From a checkpoint of a small encoder-decoder audio transcriber.
Model: 14.9M parameters, log mel input, encoder norm batchnorm, encoder activation relu, encoder widths [256], decoder width 320, decoder layers 10, decoder norm layernorm.
Rows from block 5 of the text decoder, named by matrix and row number. Rows with one number belong to one neuron. Each number is 500 + 40 x the weight over its row's rms, rounded and kept within 0 to 999. All counts start at 0. Numbers have three digits each. After the name is the row's rms in percent of the matrix's.
# fc1: MLP up (decoder.blocks.5.mlp.fc1.weight, 1280x320), inputs 0-106
# fc2: MLP down (decoder.blocks.5.mlp.fc2.weight, 320x1280, transposed), outputs 0-106
fc1.839 102:536514449535458457499518499466494433522506512521520494509522453451530523476456498508576493535490536518426553443545455507556477542565501461564496506547582581544531481510485549530505420525496520453497515490516515494512467589519502413506535586509455559483501372460541461455550517547475489539451538469476509512476500517546544
fc2.839 107:516451501454497562513398370471514464438476508520463543600464484426521514560513499475452472436517523518539465466452462541518472522475508466497470471487542528482497491437494592546508580575496456462514477430418562500454543443476462489516502485578487469511503559532475449419485485466512551468492454497510507551495522436461535
fc1.840 104:490476538501524567472535542538569460481439408554537563480422478508546531486517500486485471520464497498501454553485516524455430455524467455468514541452515551495544593513477429540524488454515433484504541504523474545534441459509436538520474507452477514497493389524476465520453537484539569472466490448521535479520433543487497
fc2.840 110:449464516518485533504547414525507533457502477446517506530468423495462487506472537521456481498521470484459475425484478557480470526477516422476505571456500509593544527505412467490539494433506480500460462514545580543512509492483366462489539575436449551548537519580523509538517497525503552522491535498526467540444521521514436
fc1.841 091:598561485559493458555490525485447527513487435544521542430526562497498538485537490469465565467493589525499432456530492474508509515528503574478491486520563454622496488508476447439512501408521532522534465484434534536497382458431461514446498438521529489517521540481418506553564507434464516530518518540538524520496578522487497
fc2.841 085:480463448540539463493536518555498426507566493501486527577387493466485515537401532535470458550537459531549508483507462525479459487562546562617577488507488485493516440486522520523509521516574454554534415500531440478450444535467480512542525476514516493534437504489474534401518452525488560512541537540521502471463564518532515
fc1.842 105:485545436473483570565454521496537579518431534454482468517488497484536575486525493509473481516563488531453480461469514481541535550481512506463459552512463523567520537464561465514573556519500494474550559466406484510481517509460524446432483469502520544542473497416539508501455451545558526530541429489453558500533491381457517
fc2.842 101:494483601459535521546522472474489490554464494482570427552520438519444473543463525435491497463522509516567462532477466456470501560523535562504486402517499541535510501470541600458527504487484514449515504450493501483524448499570536497453512469525479509541462452500603558494498466504463572544522524551508486500493545489513501
fc1.843 106:539544519495490480469447546518558486505477551570518549517546534496476493505532483479477497495484534514510481572449447473475547511458492498457453491466507469535488500428506439528541442505468524555516515515469520470530523538580521502482534465523511514511534491371407559508490548477538516592567541449518474463527468511471485
fc2.843 113:500468448544482470468484517539550545490513518522468516548512482481488529457525435468541503481508517474511462536490523578436480439527466489462541464552500498479498572471500496481528445441527486472431475514556536469538529502526498479500481528526477517480469532502455501483551492568551529492450539503476426520524419451509532
fc1.844 104:537473539528480492409492505451428404453439469560598467458467565458502449449527418522533436492546496511503504473470520498518447476513512532483416523525542456491559433429492452514592456542467538527471608383478435459601470509538468501514506468468510551488604480552540459597470519399484486533487485429475485494521500513447489
fc2.844 108:494523523593461508467520497496544541551485460469440491522490508514511392467519419483589438576559509535512526474467502462519490498551551486478537467473555467437523513527525486498493512432472408461541482422458471512554484575536486484433515525472485538484511462601490515521448470531511493500455482488466416516528555476450489
fc1.845 103:489456506475496553419450492487465388554543516501457518536548454535483436451488493466510522496424430498420552500453496522444510466496501525426456511497530515422477426485459463553496576612502539512507517442387494496524487500521476448494554514496517470474502520510580493481485446517496456486495469550474488463483512467495420
fc2.845 106:419435475524498467489514494509502436482533515508515476598481510518434543543514500561500505471466488481458518523503500505450519461521505449529534513487487465531467503538515449543531512449463525478512595445521537470481486563444503495437444588522502483463494568504537436581512462455504521555498473464396581538479492524515526
fc1.846 110:419509483552548522434508461456533468521455531511468542561487550463449490494505454495586474429463566508504469545541531481479484563489458593536450511457507476418469427556418446465524467524491502530508508486460531411463494478534547499494560412460535469483578498550539536472482452407478481493482472440491509559466442508552528
fc2.846 109:425566469445511513419592526541518488412487462533498526518519480405495540496525524486546560494533492484535514446467532558561569515455456461528547469481481459512455498514519540565556514440488477469515507601506538519544503520544500522435524587482558451537453458449531471487589500512490503491534466500534554530574506549521556
fc1.847 091:492535568493537565450540497495558530496532510394526503501477493461531592486474543554551502455568454513500484504538479470520521504512514430503481537488520495461429450540537501443482477554486473514464561478458576501516553555508511450509497457543550487467473499442534450518535458490521533479480413472481434469533611495541444
fc2.847 091:463517463492528515460532575508568471492518487473542599533589494444544474422583484482491536530466429486462558521520554557526474537519470435505502414518507480414474479518516541520548538493549462467534500537433546482468509504500476539482543518538486495482539497531494550399459550523453583474597547514434501425493555464499520
fc1.848 101:524514505480463483443449460505538511517502495481520426539536530515475497533521479453578475518497433515536477481509558423451538479564508499496499514500564454440507474470513503421546529500478511432523532449446536496458486517458500520491481583452498534495507496426533485481531539444443539465503455513485470443639503470532538
fc2.848 092:477467522511566482563475518529464445520575554489545446471477502502459506524484501489481434500481499575521543507460536425506501488454520473487540487458452497501549490438479432560533517449514586560527515456489491470508457479445528507595507452593435515444519536523543556495480557519525487471533636421451482529549495525413519
fc1.849 113:479536531530476493522485475521514527583507486544476479512509499544549521434555502449548603519471525530491490505551418491451464504562505486491426566510463517536530455442428455501544506551497513479490511491531486492496550478545417518517450502438556465438514450421519540459521517471544508486533570475526520490511506570489480
fc2.849 116:508527555566533477441496526552483574525513502526495414534555441528481520562557530455570491564478537551542479589461518495553450492511513534553481408445518426529524518478501509465529462517472529566514488509543525520509474552519475500475453565430518467424584401478499485507447474517499492464426543508479528418467461550495495
fc1.850 101:521539433456518505507505465524487496545548466544462433503471511524523473494478562521418531537465491535486496512471532493562548506474527512528516546450429543478425483401408570523485522627540528552552472506517511497396579440479503485509489421511519525579505499471517463519515440502441521492465483466479422515462512553523508
fc2.850 100:478531548553561512544515459484480548456537408535554545518560492524574507557403507478568468513530521594489482525513521578526497549452501427547488512466483473487476487572459502501549480532506471527549484477507507508483528465484543513521489497468464421458432519494522441540463521440517458446456480463513480525506561402539587
fc1.851 106:496521505511559466457477522463440460443557566502480475477520513489519508498565435455509507485469503479536490409453545462461516446439491501510459528573487537522443478558503444514537533560480507516543544520487542444545568450498512487472488544497564496502510489527469481519543563464455577479491471491586584515447523476551428
fc2.851 105:540470511487488448515425600439476471451500496482449475515583520510470565482482448536473545525553467551497520504492513512489463445431574441478467514401460468494428503492457452483477514476502489521561456506512537542534558529477465457495502507530498447553509519462529501463577601491516444489482487455499535446511463515486505
fc1.852 109:419488549557439572421532416502527396528465548438472474465530480524507536507517481576486507493543579530510513463565561461486502494469492495453441533463509480534559460503512470546487480459461458503473459500457483491482411496464496490540500460542582458463494435475487521471543511468392557418550447556602527565435453517542544
fc2.852 113:517440517572495443491529452571492434510516504516515378441541463507534482517504514513517515506528508494580509491561528484566516501524508479551483445486520487428572480503449567407486471565521407538394521457482539463427484570485484523549569487429466458486407421491552505501461495492538494495477482465540513512490480527452464
fc1.853 105:518523433475465521533449533494493551528513504476498554494435538500477504477482525530498579529447492498481508438443536512508569513479478537464548534557512566468431522477528446475539483519536539473504499477502464502542503445534523496479430497495482477512487496532496485489452501513508455521464464533549546450478573515492438
fc2.853 108:519497479524468546517528487515503494490470512462584454477541564535552542508414491487477502537522526505499549588479518551484549480495506478508458508562508477404454526539524535535544512486512451462454559466516528515503479513489500498515545549484487552487489508502478507591484482514440549471545619439490492471504495549444484
fc1.854 100:453519504383507554435522497495499487464494501460536520445486509494519485442556478471540512539544526372468544529503486493508549499518506464550513483521512514527539561444420501494559556532420511575466487500525518447508582445555581480539550504491496497534512501444473464548496480468499503496480528459478585544509605529541504
fc2.854 103:541510460495503463483490461434439530528521432519544540573485461496460494493497473474546453488523608532520516596474572505471449530511474504562480510526530545483489543521478516614548503500528544499475490516533467480563549481498521471543466591574516489499509417447428460494522574476499553496532506439485577477495585557532529
fc1.855 100:562567471519523533464463468518503495515581494472487479539541463447533512489501513498536539488470501515570534479485363498497529455517470527474491511475511416578451479603510532499451527499467453543533574483537535510472456563458453494449560500535504558529510561487569528553453525476527551505447484593482537492475527538505469
fc2.855 097:541508507409542488456504528503442522538438496527396472522493440549521506527485525503434525593504458501442486600480399548502484444446494532564463538491527521525477481540525506475476475543503540542517495487574438519444486563420520531525514487453478522457523532452502513486526501486517505480576564501472518557463544479532513
fc1.856 100:478564528488461480492506566525484521500526526541491487521496574445505501537533391504476518573445441554487505455462507561494513541506455473541448545494562463477479505481478459441538418540489467456479465446443496450503541490491518443538468532538466443404510490425457417477494474501543449524460503481504514513497468527464540
fc2.856 107:536491459520493507496531502487445585523507596442460524527567421549514504547514438505446513489507505479522473569475526449435472444461590425501576518494479416484478419460485461491572562525528532554461549589536419508464540495496518541496556522535443542558531538516552497493514529494563479542503490496499486520524490495430472
fc1.857 096:540506481468533470513512447486532456481465480444503547478474619534494525562495504489484531491483479526470544500435510442523524516501522517529504526455475474528473573492441498530520479407511502471556452518484453503481540494448590490470524431475501515485515477564580483498490464575521504525499548524552489526506540503507555
fc2.857 095:499511506561491466446498448502488551498472503473520595503485420561400447492459584564484493537507577519480447488477520519448444571512519463621494488533507538553468470518457500563567454516505483568569499563516528477465431505554576514424488470535528527546446522548573479510512457468494481464537545405532541523446482561481518
fc1.858 105:532528479497512434401492492507525494483535503494367469487451494475476546464503514500484539533481400552521523566448561476493498525532498440477494511487446566514454489565478440537533455532463448503553493570461448481583457490502439451486488469530515497553508532448605530523411492530463506537489478458507489552531452552544509
fc2.858 106:505535451480541490504465518405510491531514550514482505572354555399495491477432519517500510557518446507498434498470514552547547498544492421516526537504507562416486527542442546461448537490508578512541481512499452534531490522526500485469463447524545544504515476495475518471512508516525492495483478468515484540449489517536487
fc1.859 100:522520481538496552466518480538571550481544542550492536540534535482482408432496546507495482539470519589412545500547437502526469561512500549477511536467556440462566492396515507504460457496544502506490461433466547496472501547527536518436462495458499472520507532448457512485487440526572539539470454523506549517437550386487535
fc2.859 094:484567510466544540480509450490470478537478463511508443523425480508480497555559541461477464570462473496544553498473475546558523522492543518544525527575504488520472466470505514501480482528469604509485461566476573507442524518499424500533481492451511491454505513482509530458472485501469479465532474505505494479518580463452568
fc1.860 102:473532500537529512516496508559556432481414543446472530560438486531477514546507479562503516467502518548506526467540476476570548472502510496514455523541433541468538504585469565496496600592479550469459510501444501518532454464476490441515548481592500558503479516501576433465504488547511597481493503485492517466524456535517477
fc2.860 098:520520532474431527492418476465527486466534472472441603544529480470447531455488496458488473560499466438532504513501461465540446455519556515547514465494454474463517473432456582442478522434543469578517497451568491465480558566514489485498531498478510513445511445434451554499525525401461446536468543432514469481484516488484469
fc1.861 103:494444530538480473486442483509488504540473501450533527493519547476541557479530518534563460498444519558471469443532550510475499512544547501516530470542546414444454428490476563522463477498533467501498469546494500493481502505456460489477455516561553480507505533520547481533469473432482550494491573522509552485542383524501464
fc2.861 098:543476520526574509501530491450473459558461476527579462498508574516452549480391501561500516495520409492424525478446579561448464493553466497535543492521501473461468534442541545616564534540551441455463498505450513529573525480479483553574457430459525450476488424434510482398489460477506485505475585520520537545451463518516511
fc1.862 108:547483542544453485553469509514472550444533491545445447475485496483476510424474562479560542436539498510476501497475524468499576490481517497543437457507460508435527525510450453528554458512562443525437515505462556432526466547435456446535493489463499520485505473455459430525510467495525516502509457486446576506498488452469513
fc2.862 110:390494513546490474448494436522500458522528529530480494545490572482408532475494507513525463522499585444534489524541441553546553521486483502500444557467545478490508539418501448515509517524502479542563474511480514530460481520566560504542489503538500484537489539523421480457529486524496540483612505498518515498480540483469603
fc1.863 090:568499497478582466507531460580483530498490569520481556473594515431494436526484437500524540512494473500507519439439497533473467542442515476456509584550506488490509519450587532594548537491462498430482471465502547484497474569440424485518551536562504431486536539538499529517496541488484436505497430471554518484425481431472480
fc2.863 093:533514530549500438534502484491496438487530585588409497566486460534476555574379516523401433436515496486409480476558443490502504524518556477563511367476507440429410462449503503491519474449457450540430545450451480502515504532491514505541504529448457466476459496502482499529480444524508473516484544531510578494551496527482481
fc1.864 103:510555537586457500436558441475514500512496496490481564477481567507530502481438536483566543537504528466475485429521500531550467459545503502519477502517540497562507435529558474466509520449510468538507470449495562495556492527585455414526504502452496498455413436482495497483489503490510439533504553465463463434484500516528527
fc2.864 105:496479505435508510462532450491553435517507512443468497472500506534542486449538518489531486496511530492479470550489528480484500487547530464479523463492514555514444497475442466510508493500493565504480502483417547530520495471463519466450490554460515461493537454457558498578501532513560486470427551522495443429509560474488453
fc1.898 106:484417551430495607539566473501524513480525435515560502496465505547522437468445529458513521441483523546485511490457464529480400444451531542502595574486518521508474511465483477510531541492457409483541509438457520553494484507434467580558488549503528512427514555487578499521560484520575460523538499570532526486503538498497472
fc2.898 107:496470493505528532473594467448540488449470505510452515571492538484539452512574501497540512518463538490542522468454502528566512499526546470452469402537511500498440489517475446536524500508505480493458545460505464525474462445452502502482554543535488563503462527535455549470503570508472525444568492472516486467463457424444490
fc1.899 101:425408502456526458538474507460485544488556459513464536434478546502467445501520498413557614438515501484558503431431398562504501479474563521495491520534499519475455463425477556522544526523486424521472493519533536496516409533467559567520502461543427528476543437472479522518518503409461471481591467455534528575494547561550485
fc2.899 109:497454480434510487485436503551490537593480469454490489475449435486481478473476472434453515444459504502539487554535450482521433491476493491555478513514492542535443549527534509531506437451507414471491474528496495559475446505497539475530470452597481577521577487500536477511472458471483463544475515502532494515567423553462588
fc1.900 104:522495489485499491509522465470532532493533447487544429535490438526535519497459524493481548464509534585481562500487550504493573504546472555557510502489430488532494476539535505475556478520448498511541498486517519458468458485522543458396483450483509402514458455487539419507529481517518532482542541576419486530534467533491494
fc2.900 107:511488411502469532495558522450564482504503543493571489531492516485504588495445480432470525507503549432510536448527482465509461481526510481476524539479538476443491481465447504474491512489481460519506463570502500470460493584535553440518591453516466487537495441516523457472480474483588490448449520483498543485468548511514458
fc1.901 013:529496499501469487484486547492496542443478413510470474506445450527571535442504487558522483430539510510515520502479439463538519492447572467472558499493584475424444486557463512520456468531440535518495453428495435513492458410498580584458465501474527571458467498509521507610541525501552458496550575466432531539422458451504533
fc2.901 012:436490452487426559577481449536505428512531476494517512429468504570512440493510511482466434498526498507500459538509585507554535540524488515499483508507533501456551511525521484501491537508501471511546534497493551535596511473473508526533568491428530463428459550510488526465558539489452493538458476498545492476471440533502493
fc1.902 094:528489499437432492565464474517487496519509548616481510501565504534424504521435433507481455532549514419552482554479523489517446442579486484453468467510565544458521497503479566547536422475523521475520512516558456473485446582476554470508574507472484521495529522485462521537487562577527513503485502485523497576479467523541525
fc2.902 095:531493401460497544510482433526532554465543499464515539528502498514467504497489449527476466521526515493515413458526518515618503541462480537546505446523479562495484464449414485482447505463464482462456435541511534508529520571566401523527510502560464524409536446555547509481487530459566477499501543574518509480474546468469543
fc1.903 104:517501478516523476490532523518511452491418502468456462504463485531576500529514496490523478529549489499540511484451502492497480528456476510580492485505578488486476492470483501546458484464517492417538496592472441456540503501558491556461483435444424528511470418497531442440559566540492534448570431393544580537560517457548525
fc2.903 108:536517465565477489431483454492557483474443509507462510527497503544506518496389480518435537520476578566554434493543506490545481420474432518539538449493573523502456505527533542578470442497523487424439443533530559527596526479518499519533487477523458519468412519477435486486491480583534557459554559507536551531459534535509493
fc1.904 102:563427501510494545480493557495542482464467433597457571438493565453571570507499533492472551577487484462504524558542512489528564506355533457550461505473542440529474521488452415479470479569539542548506513428465490463487513492525531466526509534500515499485507520489544497482517523470541492524380472531490498453527538523504439
fc2.904 097:539453522491487522559521478609489493447480589470532465387474457503447482456467519526498518482556466491455447595429539561507433559471513488493526500538461489499501452509453519414459520499460500500511494507394518485524537458474547468579488420539471580419463546485508486502527498482456490523472555492543446522511514459494417
fc1.905 107:461544505483502461491419491469501557487484516475483480493474474463536464481454493481424499501549445578444468609533494490520522415465445504460534534473515469439483536449517496432572466555454515559546511585565495495575429490546539540502467559495468494436604460479507471512447499506479532493483536605523503488539528518518473
fc2.905 107:455514507469513528431540508487516521533472535532477530479545494520475509508485466449522502452498455387514460526476524558502470457538514537490520439489551508580449478460487445482598465498537478443511557477568571428481496500468499575434480515465464506444531430525479418506495468501582499446527519480543516485538529510456475
fc1.906 094:506491455502489569446538509491437517501566480493453521545540493486505483485582567488500500517412433486525489451432548570542508520499553518507539459499511537442528446495472553487495452563463447474518429507491488515509500488605459522541480484533524470499552561464516513557612502486508471492510520502478468537411492528550519
fc2.906 087:502493527471455513556540531447529459470535532514511444489512462535489564507473507427514500471424466497571498503481441471516486524576485516559487452486506527487550490535538533423561448500504516514473471521439438576519532530490448474488509513467571467463453551538446447498440454508482514566424488417498519479507460521446534
fc1.907 110:536452489452539523477503471492475455458502467476494554496543518524459543542556464532519470430447541593487475541410511529519516476392476572578506566520545506534538481541536506521534468506563546402444469442514480472460476428469510555496476479468536519597457511517502425497541448522592459483466475486478515435417532483509526
fc2.907 114:530475493505538471454541451479467503441506519531410430514502496514505481497562518517485558460535521489529489520476511536524466505489497521484573477428531495554511550515574591501471527568516556483512541475485509491545515464504429532506535513512395556580419514489453558477524477487507444469532479525508540489465534522540495
fc1.908 097:467471468498589467486526537570489502427527455504487489527465525472483505518515488470572519595459493482437484472520533479561531572511466515455472565537503520512496444529554531518566499480495501548476523410416441522460481546529573480544534483504449562580511545414482517520485483373528515458571428488514526441517495507575437
fc2.908 096:466517522487533493496452571493521490466528536515462537506514495436527522554534463504476534529493507512554434478563595472514498464473506436543572535497484498529533478498502544535519475486346464482574503528488444462546483538559462601507489479550481528488445509538502586538500519472517487533575494534448500463520488505550496
fc1.909 101:470492467569466470510505527580488454486476504490552428532442518498533497502537450506473549469486478476503455437520572474479570526502487455555455563569520462487464572563570566502479489441555438435489525498549527457512495489521485480527505500456512441567440512423443533551488495473528431488517533476511523469497490546486501
fc2.909 101:486463546540538556529449485458511543456488526551423434534479456514485425556429431536478556490526453402481507493430501540527450477472534492520467494453556563546445465495447457513435472427500581470473486497499493462540527472536490546547477488501474454492415537496430477481516506459526537513521544440450479519543496599492512
fc1.910 103:523534530494543544465494462474486512494521510503487517539533471502558486520553541517487463512435525459432458452524442501434555478456525482396438487443468436367497500489566480471531433557444508461478551504461511539493499575473505493534520507541546495511478503479425545574483591526494467518472506448507452487498637522497500
fc2.910 104:520557502462488521509528505524509535514516468518480526514530453552527486447500507502565453468510502505508516481517463451427545488482465511478489494488496481554553475465530520483450527571499503497477490498542419586534514499439525428521482572456507466431516510406504437396476581494442482497446512471523546461510579465565482
fc1.911 104:539456565545563445544511502563519452494463509508524563523548544470541470528532526489514451419386507465527478507436528463530491461469442482430517519513476485437469518508467503499530564525471503485463511436445537441552528544445500486472519520478461493499512474548504549468402501459544483484486470508460557494522443549534550
fc2.911 109:461471561520475524474567543473476414441523458481557456540607468445470527439542515549564518534533550520524525494514516434546570600456548457485473474397437462545528457392495499514499450498518503536375520516486520521520556530516503516496523560516492492455515455543553510483577416466470480540490591474479547483491462456430469
fc1.912 097:478577526429470456461520544479461489498476461460525549533435460541521522543552434509512448490479524531478427537524464499515493423498474460481465555503503569504535510478440457513553510499558522455453545559489530538412532540528509419454450505548556422522556574496474505498471439509502521454518478492438457575549548464487485
fc2.912 095:575486499514520539463498460475603531528487487513536528546506438495520459496433514430408552504501448526574432557552539473561502510495493519535491470428515497507470504479472481502526450479433508541499543538495516440561562522560533537481477493499537494505433490512590451562511434519475479474510490456482510500492505517544577
fc1.913 100:449472475531557534479505459503477439525529464422558524496499447524506545558518411525499490471525538537439537492485502502415434519455524489554464496482496449488583503503482511478502541577498480547476491465570488537484548537547547479507555489491556467457485512500551412570510524487440518469534538519503581491540523486511504
fc2.913 105:484524493502570498537520478391449563445515455478511509510426495498452493417506503547502414383489505455501465502495473587526481513556502544487523500563502461464502528509537488445446534488542546494580466529480550483523560445538511390454526513578526471400545466388445505437505508519542490517478496493445513490484500486466485
fc1.914 107:554409499457473538494519581524629489482442542401454479527509466515525506489481495541442522462502487460484522502486525547486514457563520547479481483503555516490448521507502401552499487544475407488488499540570471568444481494521524472437475469503525453535493524497508489454522539554562505478485504514492511555475532581535564
fc2.914 111:495551485601528518481470490464504529558498539477477408608374459496487520483532505550495508492526483482564509460527538482546483490569519496491487485527475468520483556605510508418478455458502549532548531527534462514515448518484495557432506588518527585428540534491487526482550523545483561593459530473479521535437442415442472
fc1.915 100:467452457516503431533542492485533496508428463449534542466505509459491534575538458523514466438537475523529504521496454549447443577460559498550497552474421528472493547446435402483514487571571428494463539519570540480531432526554507495489489432535461522472539433523476503504461490464593516468506455486460522559554508572539509
fc2.915 101:466500491600536493518542551564523547459523470482511487497452436464458532480551468476542520482518509481560509471458484494504536475542475552492502448513512483452537495559511511490471436520461475470473534551397527502482553524448478501495469540526586521512420484510568524553503528565526465465472516516533488466529511503489457
fc1.916 103:499442559419554478478570465497446450552499436486486502536462500505509466514502488482467502524525491548486566521397508433477499491533533457546526499377471490509526487505552461496486537522522500440506475432538480447503475456520541543476511501512549450532464524539481405467552506520442446546520608481507510535532476462552520
fc2.916 102:524501501524605510481471481504532462440515500509439477490464540506488508575532506521500528508510483415490444517535460541557532472482540566604576507527496459480520547490520505497481472498565575465544517547480557493498576485515556491412504502440563438475424525495503438520557478529591502501540462514540553450450469467467509
fc1.917 111:494479609532445498486493443582519488506527514436438479514500566496503476518512523484495496486488510541428502413528503456407476487505564547466544446507564471541472476526480471540552489523477468520488517436485496477521506490491550462504487448423485435517514565471498487483460487565517527483479442533488537504527528438549585
fc2.917 104:452502421545516524526504510550507574503475506583461494442510506540508551506532480510427488487479473568471474541503586474548568514512525552618558495486460495501499523464442519401435597429542533423465507513530509514504559452502460488517516555506460524460520429474495475475499475463447471469494492445476518535486578491506449
fc1.918 095:546563496498551522539434499466559533531513464419489451470542475387464473529513506567559507479541430543493478503498576529446584469501435468448538522524467521487497480472530513529474477512489476492524576577504525437544536488451460525440536453478525510533513428471522453472539474464494484428466518520440480539463571507532416
fc2.918 092:475391504440527440553451550542446496379486487547535531466462460524500487473465563525475476436496511487520534455506517479447486522541545530470487422511487478543555484482498515492567500407483489474456521511471451468460564487531488536487536490507547484521462563488503550531542492534469488594563515497569546520518520524447553
fc1.919 096:499457463500529555537534503444535452504496482550475496458467504374453482502502555513517472525460437519474514534558581512476446490558520458514523491520509585483521470507410477541493514536486513463467641506473493487545520561536442431529529468527456500481529500512474459503490483500530544529462565538460555438492561414490463
fc2.919 097:415470401547453560510455518455530405505512487439553456512498440462519529513453485448518440531536500554484457513555478498480515486570479549506413471531491552479472559429499535588469543480465518534526556498578531499461427507505532474523534513504503610505514486560522542534511513529451490510522539548529498500576455558504428
fc1.920 100:461549507438349419499523546498508502532526432504457510517471526516472464486570512471467481457480483498439437445514507513494403450484471535531542481489527526487615468471501539510468512493468558411519510470465531483466490568476536468560575532546482507523462482474547501545476485512462480514489601548429548526507490472500461
fc2.920 112:570432535523465465502537542526574498537481502505509481503394492457475485551475506456496513488560508501550524484486498478541491613457481477552550476511422602467511464468450539451447480552526454399530492508510497517497450532498466386485529496521526475490475480471474553507494529475490498519505537522476533567507584495552451
fc1.921 096:501511500433472545511481536439509441543485483525534520558588463509533413508529501522544526507557489449470564458534572504477530398465461499508456502545480494501483500563487564526515504553523433475556462401491526549430554424492506477500451515518487520563499498485493497436534446470536529444508489524529543487524505492527524
fc2.921 101:498532494425428454531475476501471478463570494539478466535562481506552448484558424494490546512499477483515491507539470519421500580543481497484478464449504518542544576467477515420471495502517522533524497588456497467494472494484542551537473507518464495500584469463516495478569492453517568471469502497544559490449439536529469
fc1.922 105:480507496506444505461491505536482451477461509495437537474435501381609546497536570479541528528533589474470484532510496510458473464486549489511509480502544478491502447518472487488479432525534522524494486488477550488556525517564463507522472517508550492478494555459471544545507491510594559451457511504471513519549534512602540
fc2.922 105:460553519550493501490492537504560417435544531481458476512465464385578467530458567483519488521476501490443483491454482571486570550466451501567421531575487520411496532524530515560510511511450476480477465534490566555512466545527478563490480516425458537481531500524443499535482442480449488538562490465518545449520546497385475
fc1.923 096:469421499488548496509547469526442466484516547505510537500516438532518454465600488513545453445519557443517434534415440529526519459490510515411589493469493547544460476453460494506493472528546497495514493561457512492531479547552555489421470520419416469462509497496534558456490469451533493486468481569466519442550479591501466
fc2.923 102:460510426564434469494513506541443494491497521519429542502499529562621470497473533548534473414463574549512562540552461580478517504473522481570475479425528498469481492475511483536505518437507533488607504532535514418513518548482503517470473443457519405544467550528463525545490520496521481513515492461520491490487470480500503
fc1.924 100:491490502506500581502502488546472527514518492448529404551531446506522503511510520469541488520531453526493455558505560534513479546475538498449549437591486448533497558509529466481464518559518595588546540529521544482532490476537517487463533469530517504501503460492502494466472507553547462548484450484607512489543525550491441
fc2.924 100:479592483531500481473592512526448428484609504527490507454499468518532490450501561506535432493430438513489541540516509464477521498473512507463453501507516470569473491549432484498507458533500561461485502486529432466476493588485514456592565517539457521573496504522517540523494473507520472532435536525497496495462515483495515
fc1.925 097:574511459571536557477558439559495556508492518527504529489433401545556503480488528545578456545515557492383475480458428500532522566581504473469432561577488460562502480537489542542487570475490523496577515437526503443531591505506405509510458524494516529518479478510543482496484426543513545530453433486521509607512422497490462
fc2.925 097:526566513562473561525480523488447446512473483490483460506491531509538512516438523516409559488533484521495526599471571504465568465470487553402598479505494462598506469550543509471532547433477490371518499546458511513510522556426422522459552435478552418568499541488506487516482407560492389469514507423488496501453479483502517
fc1.926 094:482587480519517491509497545472504520483438447441481521520552533458468457500513471504494556544438499536488542483490479484499501604493484534488571506413462468479499488429552544498504567456507500449513549501495515495482545472531475444515472605504489511501470516538574522545483533526500474477523437510552470410544475512467430
fc2.926 087:444509480461472476443542566436493453596543465507497516509499517510484504584481497528474388499526483434533483542581513535518523490507451501486545500472477459516488442528469491524441480516501525511509455513436548490426492526560438545505512502501559510551500525480519540472529528500510500445548498484491425470461463458432492
fc1.927 108:537554555505448548495485454519483446471472497536497524550507472428517491479525453475533430443506467484592527476477515510466523578527482467579466520520507480519561500522491496449517499514539509481479521474473457505495573542531578470483482461476499530521501445473510568546558494451459461496565477474612528480496482458588491
fc2.927 105:520487528480484459515499473544449528524498507460457550498467504546528562455548477454498533492573478506535547415470561528545477513488476513469496529531522501570507514557423475581526524437518477492391488450539539488494453355540483518497513503450534491538439512498537551450522419461475500552504433499551569561463543538502487
fc1.928 099:556594416553521534451485477401473548441438468529398439535471506481545418393511503564525459578502590509500455453474477531531490495411507558498498564514516450444477510459430512499505462481572573456486498500503536532545440460457499453562484463546501491522539483538443513472489490466465468481387562524493525472448450514550477
fc2.928 096:504497500516487503530470538533592448442492516457535546564473398442496500544492499508476452541571497524461466620489534534567518446513510446515512483509508492500470492498499420502538523478515551555442483441446483482521492498451498544465391534451454514448517467460505399485583496503475553546449503462460464507426505542532460
fc1.929 010:470499536537459542545535553440506452464443381551519537460469570551551556432472547615510458539569514461464480450479518564501449490497428529470607448516521484480445457458499490511621518506472422479567540443558554470501489448638552481508477473538565535533471509490531498488516522586469515418481519508482479458479519502547444
fc2.929 008:510556455394555495517467452526506546463448505510445555537441440489500568474473501490449523488500491483517468448497481518481562403516524445457487488526492481492448502523484504505550590514530525541437517543516533489527447516517489433496444490436518518478455541601559524508528486477538528520541500445486518490557453477484475
fc1.930 112:460514564519537586482538437546546456447540487460526574549520590504572427445510496514437472439532518490467527524492422509447529469485532573481542497502498463500586452544477516517519492512495446569455447474513551550483538513514417422581511443474462528490549484475471523476494407511495510480508483456577479528544526449486538
fc2.930 103:548508434419556480458474505559505580445441498511449537447500524509527499545500538503405482469448483492469463511481474563514473423504517558526519541526502568535435509504456447508530548456510502523437478497524489554448497462506545461553499595548483507406495424480479497539558532421485480561502473442497527470475491476535494
fc1.931 104:527534469581513477484526462538508504456560493510488449512521421492486560555465561531491512475462509502522562487468550500510491573479591619475426495538502481477434507476353507490550477490463459520463523448479514370481494526493474540507503543436525498512485459467514495481503510446489473503508452466500481535554467445508464
fc2.931 103:522519549461466549488522510495492464513480447558487467551450564511466558509480562415472505555490516485536416514504464467474476563550443489524518576525492486493475464540425477537538570476497495534510468465496528481494432415500490526475527551446468477491453416543487441467576513523467596513465564510457462432504470520526511
fc1.932 101:467571580526498515571456412446502464490456465570536512486536548565472453551576485511552475459446437489534486511516480504526550460508498440492536521516455418480497468550457463481523532594530530498504504474466485515489508543494491502514529497562556463539526452538543450426536486480475489486478504490557411507590427510496497
fc2.932 103:484485506430496448510446456536473528509554439460537488488486483481494485496561555480518477548480489527491502459480481513474544408437478467489509522447451501520506505427396491476628571470535524494487565427545493437556495553458554531499513523488463483461541538551466425507548477531550502540499501469562519502530470496482538
fc1.933 102:529497535469478525516472504536544529448504459477547450492557428578529528530539496544532467548555561516472481451548552399530457475499548425565519525502480523520519531520559486528445466504486573536478456517532548522517465517445541418530434447479445479446425531445440537476500493508490392502534523429505585486499512512524445
fc2.933 103:494516468496550545480516471517554559509480496466494443463521400525460499489525462504538426523473523447464479532449496432549473469489546444500508568520494462509585491520466447461507510537497518537494512472541489552447505462456543539482464515433468489427514587427437481499550437502461422531528467463461531459507494470485486